Weights of a small image classifier.
Model: 1.24M parameters, norm batchnorm, depths [4, 4, 4].
Training: nadamw at rate 0.0023, batches of 128, held-out accuracy 100%.
Data: trained on rendered roads seen from a driver's seat, with toy cars, trees and houses, 72500 training examples.
Rows from block 8 of a small image classifier, named by matrix and row number. Rows with one number belong to one channel. Each number is 500 + 40 x the weight over its row's rms, rounded and kept within 0 to 999. All counts start at 0. Numbers have three digits each. After the name is the row's rms in percent of the matrix's.
Before each channel's rows are labels from the 100 images, of 14976, where the channel reaches its highest value: "strongest on" is what is common among them; "lies over" is the class under the peak. Only what is clearly more common there than usual is listed. The data: rendered roads seen from a driver's seat, with toy cars, trees and houses.
# convs1: 3x3 conv, stride 2 (model.blocks.8.convs.1.weight, 96x96x3x3, each kernel summed), inputs 0-95
# convs2: expand pointwise conv (model.blocks.8.convs.2.weight, 384x96x1x1, transposed), outputs 0-63

strongest on: dashed white line
lies over: road
convs1.14 095:473461539571429527555510509496486474489527484489481500627505479500502496500556494481500598487498539500500546515524563558506483480511475543523463509500512500498500613597488500469567516484470576525500490576504520530544509605520478564547483496536493525461528512500466520508492500542500491623
convs2.14 114:543567500500477500500545500500574610500534500500576500553500539500421500500500639500500451500500500500579500500500500421581467500500500500500667500459500500575500500500556500547528547500549500

strongest on: dashed white line
lies over: road
convs1.24 084:529514541500516514479514485513477529525500553552530534511572486584583517530521547492481529605543505468527520528478530554519468510471488493506578495513550500470525508523510471586466546616533493549545529530505461496463555520532543528511500516505583457528532489595582441523561552530473502520
convs2.24 097:500500500539500500559553572500500500500500500500500605579500621500500500500500561500500500500500485548500500500537561453500500500500500500500500548566500500500500500500538558500500500447549500

strongest on: dashed white line
lies over: road
convs1.84 091:503505491433560500512466438431427500519482505500525593492526508575518429510468462541415518560516468433530501408468460491486422436455524498509508458528510553462477491486441440514475480500510507489452565482528418518436524477521520516489457508486503481518447469566511503428510572475544513480
convs2.84 092:500500500500500491500500526500500500500545536500434500500500500500500500500500439500500500500323500500500500500500500500500500431500425500500500500500500500500500465500433443434354500500500555

strongest on: crossing stripes; line: no line
lies over: road
convs1.78 129:555528491423465430478513463511511500500425500529489462421473479451500481500460500537470461476504469475492471508445474467500475546451500521493531521535500488610523449440580504522434580489500482526500469463542468570482500432503500457409500537552518412498509556451509453468500474451488459416
convs2.78 088:500500500421500500500379425500500500516409500500500500415500500592500500500500471500409500500500500414500570500573509474500500587392534500500500472500500500500500418500500500500385382515404429

strongest on: crossing stripes
lies over: road
convs1.18 101:588527495429480422502529483544487479500395509535500476430500489471487477524473514516488466447542446505511444501454462494491441500473513547476582518564505500566518455472551533510448573500515474531490472465550481541462509466514483443402500520518495415483516550451500454493500466444487431424
convs2.18 080:500500500500500500500380500573571500500500500500500500386516500500500500500500500500446500500558500500500582500500500460500500500500500500500402500500500500565500500500500500500500357500355500

strongest on: dashed white line
lies over: road
convs1.34 082:569566526474534438521499480501496500466423472505487500468518466564500483512504495610471531500576464500518520491448500545500491496480506601488500500587576500509507493527516491478450602502504593508473511506599475519507500526515514528456500608512478458500490500582473442500528500453556471484
convs2.34 100:528535500611500500500500500500500561500507500500557559582606584500500500552455500500500500500428500597500500500500576500590500430500500554572500500500582500500500500500500500500500500579500540

strongest on: dashed white line
lies over: road
convs1.39 105:501528463454522485465444450457452495530503533506531549474517494565500439475507459552436496525533476404531502429439481477540429450445462528531486439538531551468488488524466466537469509512474544460514575479521403505438523491510554551503425538493514516481419494566510500411494542473515470500
convs2.39 105:605500500500500410521500500500500500550500560500500500500500500500457500593500500555500500500428500500569483500500500500500500406500397500500500500500500500500500430500500446500376500500500500

strongest on: dashed white line
lies over: road
convs1.8 083:555515533510513513513490500487469479526515533523500508573526482477529495504577503514489595519563491486467567500489531558518446478500509577557516488550566500497512562570514470522506623540507628503474512530553500572496515563542538590532494571533525520494488507485544477500520510516500495573
convs2.8 088:500595500590500539500500500500500552500552500502615500500661553579500500546472500500500500500500500593561500500500500500612500500500500500553608500500684500500470500500500500500559500569500500

strongest on: dashed white line
lies over: road
convs1.3 072:508508469447589462484531478539500520547489527565500563482500512664508475517510473487485518542522474494540488489498495511534502472465478518532505549570548493475500500498480516561472503549481484502506517499517479498460548510560507524468492553494557456527522506664572481496559537473597491493
convs2.3 086:500569500500581500582500500500500500500500500500500554500500500500500612552500500500586500607500500500500500500500500500500500500500500566500500571586500500500500500500500500550500500500427547

strongest on: dashed white line
lies over: road
convs1.57 061:539500489552500541536494487500455512533578511524495561553482497574554537558524523540498529558519586500495602497512537553534457468509490450497601470513550485547469553514536490533517491596529535504500500545517507463474498533461496566581493524487524499565500470537524501520591541544468527573
convs2.57 090:500500500500586444555500563500500500500500500577500606500500500500500500395653500494500500500500500500500500500500622447500500500500500500500500500500500500500500458500500547500500500500500500

strongest on: dashed white line
lies over: road
convs1.75 088:509554517465571450517540504523500488548454571496480500489538489606545510508526545540488539504552509500523493522467523496538491505500487589530500549604531491486500515502500547553467564539473518551480532515547483513490514522566605534462491564509535406501511526613552452508499500481562461508
convs2.75 093:545500500500500500500500500500500534500500500500500564500500500500500500642500500500500500561341599500541500432500500500500500500500473624590500500559500500500500500500412500574500423500418646

strongest on: dashed white line
lies over: road
convs1.55 092:510459509516468511515491500482500500475536465496500478594526463500468510467579490478496584473536542490500550493500556561487494469500480584539433500500500500530500581598518455471524515453466582500500500543510500549510491536524517575511493500530449593432491540466441558498464500542500500635
convs2.55 130:500500500542476500500500468500551572500500500498643534500570500500443500500500559500500500500525500500541549407500500424574472500533500500500599500468581500500534500500500573500500500569540500

strongest on: solid white line; dusk
lies over: road; marking
convs1.81 095:505454482515489529500489495500477500451547455514514470603500500490450511500583484467500547452500584490500511495520571491496482500500500533487448500500500495541507525558582500430553490448464545488526500518457496500489493500500477517566471485518446585490494569492442637481453457592481509608
convs2.81 112:500500500500451500500500460535585500500500500523536500466500500500448500500500500500500500500500442500500500458500500414500443414563500500475500500500500500500545500444500596500500500500500466

strongest on: dashed white line
lies over: road
convs1.54 071:513500487525521510488542500514492453481532495509528513513567500558492538476580500472534564459509580459616551498511569533525485490505473543518475522528486498505483512564528579516534506453519616507471520559487529502500516508615508571500470466540489527517492529562439542525500479562603470513
convs2.54 112:500549528519434456500500440500555606500500462500500500500500500500466544569500500500500500500450500500528500500465453500500500412536500555560563446500500500500559500500500500500537500581500500

strongest on: solid white line; dusk
lies over: road
convs1.70 120:486437517592470563512500507491500500481571471520520489591499500490486511500500485435497531488474535498482534491552513495465500487500473503500487491443477496557519542543581474465614450477469487500528493522446508491507486564511478527562485418526488591459475527461459636498478500570500495592
convs2.70 124:500500545500500500470500500547659500500500500551500500500500500500385466500500584452500500478516468500532552424557500500500500412534500500500500462463500545549500500424500554500500577500500500

strongest on: dashed white line
lies over: road
convs1.47 103:516504454450500509471463431454416520485493500521527581470500500423505431541467441517452452569488490455472485442468493481500409462449512467482543442483519534545539482461551464494459500521524498417492545443512443514460527456446488485500424457513505455539524498429505465416500572487472491484
convs2.47 069:500500500500561500500500500500500500500500500452500500500525500500529471500500500500399500500500500500590500500500500500500500500397500500500500500500500500500500411500394500356396500500500500